A small contrastive image-text model, trained from scratch: muon at rate 0.0018.
Rows from block 11 of the image encoder of a small contrastive image-text model, named by matrix and row number. Rows with one number belong to one neuron. Each number is 500 + 25 x the weight over its row's rms, rounded and kept within 0 to 999. All counts start at 0. Numbers have three digits each.
After each neuron's rows are labels from the 100 images, of 14976, where the neuron reaches its highest value: "lies over" is the class under the peak; "strongest on" is what is common among them. Only what is clearly more common there than usual is listed. The data: cartoon faces.
# fc1: MLP up (encoder.blocks.11.mlp.fc1.weight, 576x192), inputs 0-191
# fc2: MLP down (encoder.blocks.11.mlp.fc2.weight, 192x576, transposed), outputs 0-191

fc1.169:489528469546500522511517469491464458522448472550509493500511553468453506487481500498490495505511487519502492533545468497471525510502473539547521473493520493540515566491523506498515490424506496494548533473474551510504522498540500518536508435499519514519505525486494545497476513484475545444473470519497482477487506526495514531503502521427478461474520480504483482488505494469488496487502501487525496500499504507513512473453489509526544510516500440496482483505511497488514471511489478507488476535520493505502519501500513508460441487476527555524495514492497518484479496492466500489
fc2.169:446483507503518472474476506483487502475505534493526508474449538507512519490509485430497507515514524462504466524485496546520461478502498503512499506486493498467496444485438515491469438447522483486509496528478479490514510516473506505480512474507500528488498489528481505493457459477530506534507501515493526498513491524504482512545507479518568495507469493493524496480442460529500525535526465465544488517463538484533528546483501508481559483535528517474482495500486507515530544511464545476524458499482471486522499505549456487464513465500493518502505519496478521495507502491483490472
lies over: hat; hair
strongest on: glasses; cap; winking

fc1.15:531515479525495507466494469483495476527517529508522521542522516461515513490504533502509463510486477479490489525506509498463533515498529471467514476528456512528502502497518505478519486493490538489494515532498512466506473500531503454506474520523443518457475499518536515470522487488520583463481505472592507469495521466524515544491487501504513495474530533491510489530424510534485467446465508529496514510536493482498505520511511480483486546505475450487555477485523482519498509512505510493497486531538526527490478488530504500541495490477510531514506524485479475538480467483530473487
fc2.15:500547459488480485519474499476471504440488481492502475514534481493465504519511515496452443508522466505511529465500526523509471504473472510532508497505533545444489475501529506479502509557469447540510510493534502501504470506469525545473520498466508505528528460487516535472482582504493489479501497476535493558497468491474496530527511452523529491499508526521506496556472507490499490477486506537502507486522514510473504514474499536496494493554482521522498486510478507505539461506498512498522488532511516513523491530520512500437514493485531468450476509477488511553480506484488522507
lies over: clothes
strongest on: laughing; sunglasses

fc1.522:487497464474486494507507473531485464472477473530501530527528511488525492523533569507462483521447492500486503509532485478495494495496483515512517496496549504492508482544509516487472487506491500503507483505496530494534519488471527447542484534487554510448519472506514486502454549500506538482545490482486546499496489499480536510538489517452499486509495519485485467488513501474473520490492521531496500497494477498415495471468450514488487522529521522496465496487467490501511482548539497473548510519523468505502444520496515514493460503478472511482498495500519482514436573488495477475
fc2.522:504502489504504481522504484440482516509491536529504512497540504505465494448510467499513501502488504513468478492487506497509467499472536476517477516509471558555475492537495509486504504518510454485526509541492521487469488529552518504541548489446505523483524546511496518476471484528485519512505467484510475506515457489506512477477492504520506486458498512551475539452507505523524517537479504501489518465503507482481550524512535462522515462501519535509496541478492483447509547503500488501507554488483490507523500495542487524503549455520509470549452506516524483504495496576496511521
lies over: hat
strongest on: cap; spiky hair

fc1.288:466507473498468494478494480494497502467447502498481467496465573499498477484489519493529498497501450495507494530512554509510497537454492447490497498486535495534469463517485509470470439501467464511529516508499489484418524529458484518520522482492479541522555521478487525468507481466495501515524493504502494468492534498514510515460523510479493468427556459529461514502497513496520438498509474540498480491496513517480519513499495494518485514478505456478485487482486497482462507485488520502547460477500498518517479546478492480532506483536523506461492512506517516525477505516519493492
fc2.288:462522529482513505492480542459444506505506511479502471486536490513548472513493502441475513540502489532504502522490527463553487507489491569520526498476549513475523503495459516552516515500487504484516480525486468490480523510491488554525524471517479499496494504511535472515557536490502516511494467503520465498481457543488485512493477443453500484543517513455509472498467466480494462523484536507515504534527530468487538509480506475517524497529480529528459461477518502524499460468490499497511497541519507478527479511504501509458459485503517505481514533528510501498495511486491520444
lies over: hat
strongest on: glasses; top hat

fc1.441:477466508481481505511492510515475517553540496492519506471497547537485539508525525453515461498512488474484501496480469545481488483516464520472537446489507478511464540521501476510507474489514513517478491500468528495530521500505541502513545538507482500484465518490505533464524504453489518520501475521541539472479518485505501472521505553505473497476482526445521531476508474545483470458500477547499489498487529485464524525492471524541560525512491491507507483498455488519537455472496448493496530485478460492496479516540507460500526490468532540516516473496521522480524482480520507511
fc2.441:485505491520509531529503501509448525486494471480464547446519507514502576484539478505504529513457467508515501490466547544501477498526488529484452494538529449503518512477542501488499514496467498526515476496504505486503533489472518528523511469474488523476511502474476527478499491473498498517550513498475518496492498500458507522495422503502493459454485491525500461531494505535458482459503529477504460495533498497484479544501495501486481501511463506507474441554506508477504501508503493513508500504517456546491494519533498523439497525492467483511549489472522551470509505518486504495
lies over: clothes; hair
strongest on: beard; sleepy; blue face

fc1.130:497487503468488497491540496553486478500523475480492544454520507516479565501519498450523472456502474518528492504478494515548500462494486508487511474516465500493493514519534466460490513474507502459472507514522491477524493565512536520520501507503493462478484511452483569481482466490488479510493531481507516461515501520526498481487464510448505460482494522507509503475510489516444507489482498535493469529483539489561514497508453505514554456508491480488513490495474505525547491494506478505473564529520489498507532496485531485467485489492488542507519499504543482506511444480513534528
fc2.130:519519511520477495526557518475514526516501496455480597464526461493491567490492492495498523499478453472452489490490546475495489484527486485487486518508531493473491502491535466512495554508489504528489508495498498488504506450494500481497532488491507514503497524464510517495483471457496423487510464496482484462492490492491542501480517463543483526495517456551471513520518538523487479496485485468497495514500481522472503513499493492496483532480450514481503451543462460519555527460501515500505485476494493466515513529503492477477527514498488511518536510484486513464540519541507472475
lies over: clothes; hair
strongest on: beard; green face; laughing; face colour: orange

fc1.317:474483489501471518523522483485470510504490499539462505461516493512541544469478497518516501473527494505481547512524538534484489486501454523477551493480513480512507512533490544485473508515489513484488487476507449513526484527535509560464474493517484492522491479535542516494512473529548526436494560506453504480511460483487506545506499497503505539510518480458474556496525455492495539466475530501524508529514501484498517514542492475521492496472482496529523500486488493516473508501508481461495533501520526491479521501502498495492460481529482513486561470544510460535476506520515499563
fc2.317:525509439468500530472475466527505533525470515498535497462481487506496505489490514479486504461505551460524529514506501496542481473505493511533496511494481455545498451521567504510471518491514528513502491497480471490490458462505514480482498504514510512541455502511531506484539513493537473499519515485498472505493535492479483480509534535494493518489503526460518520491524512507505547510531501469510507486503458485505492507502474496500528428518504487451454523448520494488535479491547559462525512515485537519483530474496460495505468489448485555491506450481523510499481531490485498468
lies over: skin
strongest on: sad; sunglasses

fc1.419:476489502541566489458492487472547494547516544489475541527522519497503498486532523536509461463495507499464492502513488536522470514512476481516518516503489521480499527499489486454503493493481486488479523516486486460458445535493528491517482536517449524510492476503467478525454509484506538452474511485525471489495467517505466469439480502492485468481510475501504492509527520502491471533504449491556535536504517511442516474445481494480495471479475492531482477521481487478516526495518522506487497548482484521529470486488483536510462505529514526520483512561521521495495500509511538507
fc2.419:461517479525513510513517497524460536465484511482480473471488519509490502500453506514504447489517445506563545494437487506517513496534475453492503518524513504531510494507501461504467544483494546487521510476504433506456490462521503498497504497494526523451490534485509489489515453466525469483494489516523516548532503508531528507542552502509458520497471544527525509491490520501485482477516490467456504536513510498482501506538496482516487499439506522515527486500515515554488525539498527507519498553468528502527487536480507514498506486524496516493469474462463497482506471523496476471
lies over: hair
strongest on: sunglasses; grey hair; spiky hair

fc1.541:525487516560491516466473478487521501484483529497503479511429524484517505500518511530507466480524547450528487485530458486453491537479512499477483524575475511527504498483534477508505458492456532492574491494509498460517471512455521504504504531512487509483477466508536541487459502497464507479529508496505480513485496503491527511513502488512491467524492463500543515547511533465511448523492496495500477480516496489525486498505476508539486513503472507504520555470478486498507505503467436476479522502505438439513517490481504504490476488481476526509481497479506529477480483496483544530
fc2.541:471528525516507477477482516463514536507468531470525499509466524449468489513506490539542468506443531527530510517483549477458528485502501500514468453499526488454525512495506537506452538518513498477484477483465487471509506519527513459501504486508523490516536464491476492495485534484500487525495502520537547473511521481513468479513514495516482522467510448455516537524492515544493522435536473483479467515501463517518527527555491511533472512484494460485491470509518511513525502523439512505460536508473506480485476537487486502539467520511519513465495512540499485526517489510502493512
lies over: glasses
strongest on: sunglasses; long hair; beard; sad

fc1.14:516490479532506506486515509535509503482487547556503477467458534521510523464515502484483491484506516491491480496470464498508507503474428536455472542515484513585530465486485515501501490467499492515500482499496426511489504546499511478459516530520523479512442497510521505500502521486491501537492465515468508452529501510463555466526519469495437483491495482549490518497486520493537540459501471491512502510542537495551513491454485496501508515479521522522492539475495498515506491480469470481487489502533468539480556528506498501538482524502484493497465508511502513507492506488490507501
fc2.14:548527500442510465474469507500485477497478443495538496513490510472516533486534515514486510475549519505481497532488491503491533473510503499504502474481565493454499522471519519520439490511501497462452499543500498477511544518524490498503490518514526534524545455529498463508495469509495453452484484496480523490499503472494477481495548487495504495487501472478476501539514490498512493528495476475493506532480493484513518530502470494537502518497487492464534572486520451509494494551522490507513466503500516473499511493531510536544513482497519521445440526454503483470530484525482497549
lies over: hat
strongest on: spiky hair; red hair; top hat

fc1.385:468500495480504527521575473501482488519464524480481512486501537477510527532465513508493501490493477497530487483467556520534525538479475487455465501514495490505501485496495513496496488509505547527464495484513474522538486558533507501464457512504539515474540471497535500486492533508495481577450521476503471500482483493473489476487531478540496473460514464494515491489501485477499539449476501537489474503520488484501467508494537490459468501487512487498491501523482500485505456533492487479470532494548536505467506478506455484455500550491485506504555461475539480507491488485494507547
fc2.385:508523502517508525522477504516495474499463500516515479510487532494477516498485544488493555468486507532507489486516497458540483462501508533549536558505469485493513497507453481542481528497488489551530500484487506529537457473507539479487466483528484519446464518498482496477485478508457443500544511502502469486505521524502464462466515479555478494484514514491454478508517493447520504510509519506522520507483455508461496523501488524479523496517501507482480508470474470520458483469469531522539494526506558512505495531520529505492461506517541474503557490528513482513520548472526488485
lies over: hat
strongest on: pink hair; glasses; top hat; hat: crown

fc1.140:491510512537480543502524522515489514497484531476465519492477533562500547530487500482508487518509503453498518506495502482503476492470497478471472498521480526487491521501496475496462472483465441501516490491504494501503487445526516532495497515469460499484518464467509457499500523525575514512515535474526487497499447560507522521511517490473499483483480482538516487406499501498439546499519479532518482526517527479477486538498503472461480528509505527562489537500461475512509459493513501521465527484474496482471477498508495521474498522496473476493519522502504476485500444488508490523
fc2.140:503503495474506499544535493482567491506502481482532472499497518543476503455525503496528481524496469501523543509483506478525519490495497522499508527492464477498494489507557468535567540482507524517510512462478508503509485486466507475492491557538485533456484512448497487511521471548477517512467484540556449463516478461484499498441520531498501522533484491496510546530539489466495503528547502488489485554523478514525514474472488497547523500487461510513565473484486496471520483488504501457505475485493493506496511504493521515488502462497509482498461496508491526496470463461493492517
lies over: clothes
strongest on: smiling; purple face

fc1.136:466525526501490474513517483494469510491478510486506504521546452500510498483511513481510504512479490468479539498482466489474533489530520514456498524504461472508508501519505516484516502485551495503515509482506466507456466522489493540476494504430464472487490458526479525525503499518495496519501505524530531525497515499466504486482507482497484529523494523497466512521490507522479518491502510509463491520520488505510495485520499528605497519522505484466468535513514497477478504491461498545501503455530506479469556524516523396479485474512530469495461475466543480454548479530515494507
fc2.136:522486508497531535482500471478546490533495537450465492485491521516437506515484509465483533453479519488511480518541501473525511486477529497547494517536461466493496485505499469506509501498556528505554499502485548479525468494480538528455518503480447480522513520489509497490510512505470466471476448511482535453504501545474511499509498469488524507512511500482490493550497528493435521517522521494529508498482457529502518467486505497462508480490480496521534507489515524515493510527528509521493505517475494514528498509487471530516466438515520487514484512460569453482471509483474481524
lies over: hair
strongest on: pink hair; a mohawk

fc1.285:531472480490497518461475475513500520510521456502477495484528514494604510504520488536500481504519501492505523510492524548483486548472501542489505473497490500515487502490458520512500489514518524504506473519480499474525504475478505514477502489523460515511485451521545483545513488448521508482479468510440488481501461482480514528526522475525502521535488483492519498504518529507483563515461563495533510491549518486541529504521510492491543473512437495516510498516496493518494516454482474456464494476532557511490485496498493483534464485506492533499552502489483519500454478527484506491
fc2.285:511447485480538491486470513478511532508472492512517490494503509464503500540480472495510491469540505470476483511498489475500483509477510517520513443505504442491493460523493534509435471543496492532500546510494458549452498510508509499517521501482460511484514524444469496484556511513515522509545527448506509510481484507496480457502488521471472459511490523510497524552522463497477561505491507525490523464506497476489480520459484525473522474528522513507441483508508509515566476502511529478457493500494500485486483466552493488524485530496535536465472483483513493500466488502529486490
lies over: skin
strongest on: sad

fc1.491:508479498481463486478498506559552539532474452490497487439511500540513495556507507458472443519556509486497507485509501508497495495518490525512563531482515464526486485535526489483507551471468484497496493489514506510495512488489515549528506489495487510481512498486501479478508524516518544515509487497519518501494481509519480497486528535444524474502509486495513526467514505482479450502536457516505489505468522513513496514476510515494544474489464487474468556474479479479547526499502519455502553468507446495475446509485531459494471508501484495480473520446510483457497476507524504486
fc2.491:520510461524503518503493492540517488500509501494501547502502463526559524517555447518530497515470478506494470493518541481490539488473486533460539464511486479481530483476483481502494498495485517490525517521490495544500528465559470491527504513503479507473488494488527513440515523500457469532479472494487518519484497461492519496488528484522490469449524466529512473476514481506486478489480472467468518519524500496471468519534513499556491505467524489497562451564500500539510508480490470446515485504489489475486501485494506490495458506480458462537476498525506495495487529545506551492
lies over: clothes
strongest on: a mohawk; beard; green face

fc1.106:470521458460526459466482479518573491502479512464499531493485530518495517485495512481494516511507453474513528497495513480509518508532512426540469477497519510492509498491540504482471490475502514482477518500486473480493474534489484501450527496504510499494487473516523546503457479509543490520513509516510465474498542499464474519465488494547472447507514526502516491477525538497485486462468512485521471547471444472478517503561476489483534507462507531466502450490500497525506451509518522511527507508515541466466520503514517517540483512511485492511475487518500484441529463467485508523
fc2.106:545496458506530457485525438477493547457484506512490561538526464488491512485483483470497453532540532475494521450547472447520517470497478487507492487495505494475534468508507463531514498516473490495503501457498511508526496463493486525511534473476522483509496549503491534476492494505513476477459486492482535491518530522498531499515509484528477532507470456541494514525453488510482474483492553486511488474537506493494506516494514482499517444459497550507546468522492550519520533488510476487529567544502536503502486526517546484485496509490503501485496495522490492499479499518503493510
lies over: hair; hat
strongest on: sunglasses; grey hair; top hat

fc1.438:543503494504520454470515484473478486479494509496479481443484487498479515504457519458447487475483502585512517489490490444526508493466499532479474520468522530518495477530516507552539539471491511488493507513476518498540473496507522461504467508496494500513456423499535486523499450462504470458502505513477458494491482441526532498513459518489520492491511511487499510524489527498528463511467516502526470512517481492506480515458518525474499537500487515473458505516484529531480491430531526481516499516471523498523521551513488489487478480478502489496510500500495475535511527505465516489
fc2.438:488502531545541501523457509525517473468444490560471522486506471517516520466525471508510492503511464486480493495516524518535461473527497513539504488535511512491459501461543513453493480514486525531505543495531514484510513484510504513502470501454478464473535483493512437484511450500456532525501496467462533477480513528539490511496486478475495480476491458494531501497509495495513498465534447493525559526531537493441446520514490463513500482489503493533496527490485497462514478551531509514502466535532498487493513499483480488495553533510488493518514494503525504511500507492469471495
lies over: hat
strongest on: pointed hat

fc1.393:510475502494506526485527508499494508525492501477519458517477520478538512463494525483537473473479471481491499506474465489455498514508420490527490507495502528548531525494514459517505520500496497501468458499500513426490507482477505490435521501482559501483504447482508483474595506484497532479487540482496511520462542491488479474522475524478480501509460508522457464501516481477484489501501500492527463490487560529523472505500445486495483490494480503546491500512487508515536528476499459509476526499514487458522516522501499518460493470496497500543492507532494478507504480507553479519
fc2.393:514540519492482465507463512494482509464477493470501495469458480490505474453488527553525514481459465471520481519518497486417494452538491496511521454497497513496522481485497516534458466489512511490484493517495506467475533480554488509542475507479513548546484492516451493526508472533516511523526499498491521475458528475463515540465522532489471509511489515489467508422509529516535533495552511499493515553536473477471507516473484533521506503458469515517505486480492492518503499533517489498458483522463489487513521499517476491522494477517514503484510457486484484479532508495483527486
lies over: hair
strongest on: spiky hair; cap; yellow hair

fc1.329:500502486476537488510498490518478511463505482463466483539474477494528541505500538485517499463474495522534496488519540499520459532521475517459493479505507505489501519494533492475538476500478514481477505462509525472489493504463490487501472544510502504500459546511504498456459491528529501488456462525475544514512495469523444486504466583519509502509511444505513514540531503552515523519485522509519479494447513549499509503483475499464556541512490508513467478469538482507493525478475495533535470489515488544506497516442490510491496506530473511449497494546502492540504503502498477506
fc2.329:484489525560456485546520525551465489525455538525472491503516494500511493520505517487459518524515484483526523504524502460526490486504500491516507498513523532514556438482494498511483471541505461527469493500506505522473524507464512542513515497515495538526522511539535508501500501453483482467476523525520509478488470507484517488467493457516498486529505566466503479482516528501463583460515474483524484490539467518511548478472493515493489518513497558465531495527526480459507513488474512500510468475510506487470460515507493518528520506467474532467492519515487503519522474462514490489
lies over: clothes
strongest on: beard; laughing; yellow hair

fc1.188:530512487482524476480498496477504527556514504528477500490521526497493495455514485539458481447440457525462493536504529463529500516442497517467501532526516532503491473487482518519537492485473536523488535485509505456487473479491543470519455464459502559510503431487494497495438509459543509476502510500494497552493496506512529515525493539477518466499505505499517495492469505491495534502504506508540507477535500488529522449490486529494470513489487505497503483533476495526522533503515503489514515540506499558433550514491474504461482468473495501497522506503508517503523497494505516478
fc2.188:510521469481520525546494472501523543499496458500512508519517484521484508500478493463525518467490485493460538460513513472474478470475551517496488499487491461515492509514510484503510517528517527524501518501497495538478455474504522529473535476446487516489482521467492469478524446508430500518511534478471523466516482506528507510471486517503519491508491512541523503514485502496492532525535518482574536516540507509456449541489502490523496473451474507527445525514477517481486518534531474470479473536508504544490479554504465533447489519495482510499492502537488481499486488505454494516
lies over: hat
strongest on: top hat; grey hair

fc1.341:477470465536522478508478466523530502538494488539525519493536516462501515459479542512506485508532504526502495492500519529471540504503497550512504496481516465509486519485520510507481476487462517524467447473502473538502461497493518519510517454506450487472491474504522501476496477501479536527493493525515468514441451512515517522526512485510482552537521495540502484502476526511466503528522540487510488528496477523477488529506501519470528494523443501484492532463514522478455499508465489473492491431491512466450443475503498466478448521501511511526537530495462538491528500494505526501
fc2.341:490472505509531463491513485498509503535470516525511472522502481473508498552485499482458505481530499519463497518526512497511521512474515520448506500503498473507499498456509464473539517522475486542549515552498518499493419469476519514526512541487492505496507501499486500506523482500528513548518506498495522482503515503492489499515466490488505482496465531509515461483483521543511516499490467465487521478490473503481471523479463498435488514463512499479500504542524520507551513563493512538515489449528489510465513473517449510517459583500492506496464518536486519522527482532497555458
lies over: hair
strongest on: a bun; blue hair; green face

fc1.215:445493487489510472513485486526491463515547500535518505490490515483470492515474487477481546490503498502510495506487491556475524509506493506487467498538497556439545479520471479477495502493436473462491525484519492480530501484520445483493460492489470466503493491512450547522529483515508520512540489482498525490466449494477523496462529514527524540476454445483464516474509509535496521523505528512510483518500528507485518518472496498476449508458479508504490503479477523492542504512485457521500502527479515529474489509541493499472469517473508498475499535476467538508553480552489484469
fc2.215:521527496511531504497522538485519473484523510506497453532514531495512530469499449463477510481559497478511514466484498493472490524529495512515543504543447492522480478524495486546518494527520498476509497486523486496470508505459525532507482502497488544503516530536509497511547511465474457528471482510494515512531475485479508488506482512524518487524533518477535476504480441503541520451527533480507439493519530519493522511535493488495518505502552507457541515481463474496528538476492505501501494540558507434490504507519451523503525502491526502495542485474489507466544479459473508502
lies over: clothes
strongest on: grey face; surprised

fc1.544:470536494539478467501492487505525545515516516505489495529539518478538538530502503479490514498474517491479480457521520498507498435518520515502510493458460469532496518529526507516466492473497475453478510504484489504526493459522508534503452514514511452526513501491521503472536514521482499507529519460486477479460476530458486481501546494476500469498522477518495487501484516439490526480475548492466556512501513511560503495531517474516480516515506514535480535528494509490533484501471491509492506511464475557487484484548582498477527551503467503527516532479496472502490527500489521520
fc2.544:539519494481519487516515517541483476471537481527510522481531479500470509544478511543518499464476516515504498526486514495499485524478548505508477513477497528500497469551506508525474519492472537477519494485570529490531495522509519476526484513511454513490485499513501528528508467509502521508506471567520498482507512505438488507500487480488452472543467488526465513485432515519469491446484452526475449482504508469477463511488540485515463496494495485508486499521487464482462482432523450489516500482484452511521503499479475468498481486512518490498506512498471525466462526531502534479
lies over: backdrop
strongest on: teal face; beard; surprised

fc1.146:510493456466487477503496515508459486471505489496533554491532504517492532523491487469544501535519507471515513496475482509532508532510514495508499485466498494537520537525482474498512505463508484498527525478514507494525492507465511488532483491431477490518492473467486473451530504448535535503490514532482555510553479459477528447491492466498498503519474525489530459502497502507481512484485465547489529548501536501488504524514527524577499486497497529454433517517477515506504447474505497499480479507539468520502497517508470479483457500470510521509526479480511493545454509496520501525
fc2.146:466544480536487485512499532499500492522503533457473506499496478479500520507444494500516493470474528463468505496471512483535486481522513474515458510496496449520494535496553496501513493530531520509512481522474493496573495520497470464520545491492491512492511475489441575524487492500517522499481511452477504498505518536483524496473493534489515497505469509538493496472484536509446504488463528516497537472472492500465532536498495507494533502511465519506497524523507455509512493460481478529488512467526486528555522486470495510550512492461516495543545499507499487547496547498539472541
lies over: hair
strongest on: hat: no hat; sunglasses; a mohawk; pink hair

fc1.552:487509521463503487486490462499531470581490527467515518481495454475477502501490516481487520493532539512490494526519484478482472517469501510513511517469518526522508477479585460495527540528498521493491460510518498532528504500493518509503512495491485470478483446463493490511483505437527543519507516514455482545490509482526523497508464527521492479461516513475491542497524515497500455492510501483487480517487528450480507495530504513480484496541482486517467471472513521508515487423552509499506487501519532508532503501536548474521514531546494517516485468515477505519481549491538485467
fc2.552:526509460495511488473489506518482518428510485505544483475488516490505513509521473503513497471512485494493490425506524470511524451498515516525535491533484473494514517522575530513485485459461531523495558470528530467526514491490518520495499549503504507513528483476506487500492530510455518520475493469531513507470496478499467507499481487494502531499523489518542505503564470494527499506478529504505522537517537504527488485543534486520467470513512500552495533487535485463497508567514439485491489496475498482521502496493504495499569460473491525492537497521494485474457527497484515521
lies over: clothes
strongest on: long hair; sleepy

fc1.517:496514523508507541470502452514463533509489481531478481515523479517518513481528516535491460467509490533498479504485508506498466526459468518431497512473507476467495534496475530487475456519493469492509487501481499512533512508483513503485488492492485509484503482537501519534487496521511503516475509536461503468500457490508497515574447499533485475485521489505488480510496515472529514519530498487495542484529488499522475509531518513497532507503522438484508483458551506490479527540508504472558529510493507525528510499581538456500467513517494505478518511536485452472485489560528479447
fc2.517:528541480513474521452497510520507489483508487505491506478520474495476537537524492504533533506562527492524531427492495479493443474474487469566501482511491465546482501554502505522485510521555486509562511532495505449499525471519459503513512495498519494513511511498479529495550451484511512467508479519506561500519461484513510494516499479512538493510523478496506528528521510494488505537536496542505476461515526526498498502522502490467508464451488502522481460479539493533486490483478490504486535489527550466476481493490466511505520466542447479526487491513488481496494528506495503502
lies over: glasses; skin
strongest on: sunglasses; angry; sad

fc1.432:487506488534537519474463466527530539514525506531533530520517535513493505529530502513489470490518506452488554480481500489497502521545467498452441485517492492508492542504506478479448489536521518493516496475505481476500485507491517486490507518497490490528456490486532506531470552501503529502488472535529516499520495457509539505513548469495516503528489489493504494557523512454482525494516519515543485496490453503421522487508510488532531538515487584479517469500543498490479489497527485487446459483489490505489512504505517511493468487487517546529528529504519464473510503488531501480
fc2.432:450472481524533472501453495525515537512498493492516494517455510461466534505491524551504492470514479518482517484485492515509521506540514499484500485548457464492458529507534515496503537545495481514544506460476452516510497453526510494523499526491504504483487515517486527507505521481533487506490450484492503489526544498518474479514499530471510521485466479509519501512500510434479498521496497543503485469531463480471454518539515516477513483516484507496514512522506514512454522495499508522541516515511493461492468537571487465551467514495491503534454499530458512489520491564451504518
lies over: hair
strongest on: sunglasses; surprised; bald

fc1.490:536492503529436511505483456534506518532477485512536499497500442505484512495527527498513480502511547515497462514500533498480447516479460503460467471428468478462510500509455461476515477523504494543529484539488543465495527525513499497513514473478477478482516514511499556487503520502507537530493522538481487508507504491527498505514462500459455514485463497469519466504489515493514450446468477499510481487506507479492521524493517486505497513524520469514467491481504515516490505529525505495457502434499524515493531508529538486466483438518470506461538511485460486500497482534488487480
fc2.490:486548466504476497481518491519465522499444456522505462487492519492475483532493500466478499494503489463542511489489510510488493477516505463558509523490464531486507482521438461503531587464499477494486486507513520517535528488533485518451511535510494490517504499470496465492518497514459502523481483517478535494560514545472489522439517510488528534537515531520461535513551512496511496457493468487481487498508516486473514516534481528483505476458497515525492523484462456533492514513469510483517554474513516501505517515542467484516476498503519479498469471507462489503491506524521526509
lies over: glasses
strongest on: sunglasses; curly hair; laughing

fc1.90:533522471430486520489518461459485543512524503507520474487483500501528501490512518505499435504480440504524490530491482481465494524500498522495504522481564502546504509524489543507484531479508480522511468493526514536488455471495462507489522513470485492497507528541526524485522484478518446503477529510556515501491546458463512455495500519486515551488484493476465547552510530490489517480505484536496465484486465448518487461504459498509538481509480486507481501494495509491533509526499528477521489464481486493474446505496466500508542542467508502520493500486535513494477515525504468514
fc2.90:481516465451515493465499518539437486498532456479514487489492508503508546510512490494508537471490490501501461483530507519509491520500478466503492498493475467526504504507473537517486499489477497500456473507539488495498523521505504474480482529507504530515452427496503479500486504457540499527540472503539505489519473525481465528527491504533461482497502529542468475474501447531515551511490504484527519494519496508498522519460468525491519490479458455497457497525481531509520503512519446504559505496556481520458539468479488498481498464537449510479504465530497523493470503462502532507
lies over: clothes
strongest on: beard; purple face; sleepy

fc1.478:460492488486469485559537492472539498498521514489478508497487554478520527498480489479471513537464482526517496489422511499509494590452495498488516496511495531501525518488481492508492509504509513495458513526494518538569473470512502518545472478431531493467546521506511533446503506498485473504467496510502497473501475468502515469506477512539533501519484524458505459493537501514502509476513526491478508527495515520511499495458492474485478466511479516512503497429527474513509503482462515487485498477519495524498496521521500490504471505511526482484469478522528530466497503557529465526
fc2.478:501495479506525506532508515536496505489498501438492481526505514498497525531512494463511491492540543523533485489528508499478487523467526529547488501476495533493458483486453483515465509534516495507502495491524515487524515467507494481526490496550498488542451477466481549512488505463505494532503537505483506499535517547465446511478499468514512514487497551494499513494538500482514481512472530465510547516471479479493473501511477542481478492482508482520522517509472488499489439496466509546484490515494512529502516552496501488511528457501570441536527518526502452483570505529487531504
lies over: backdrop
strongest on: pink hair; hat: no hat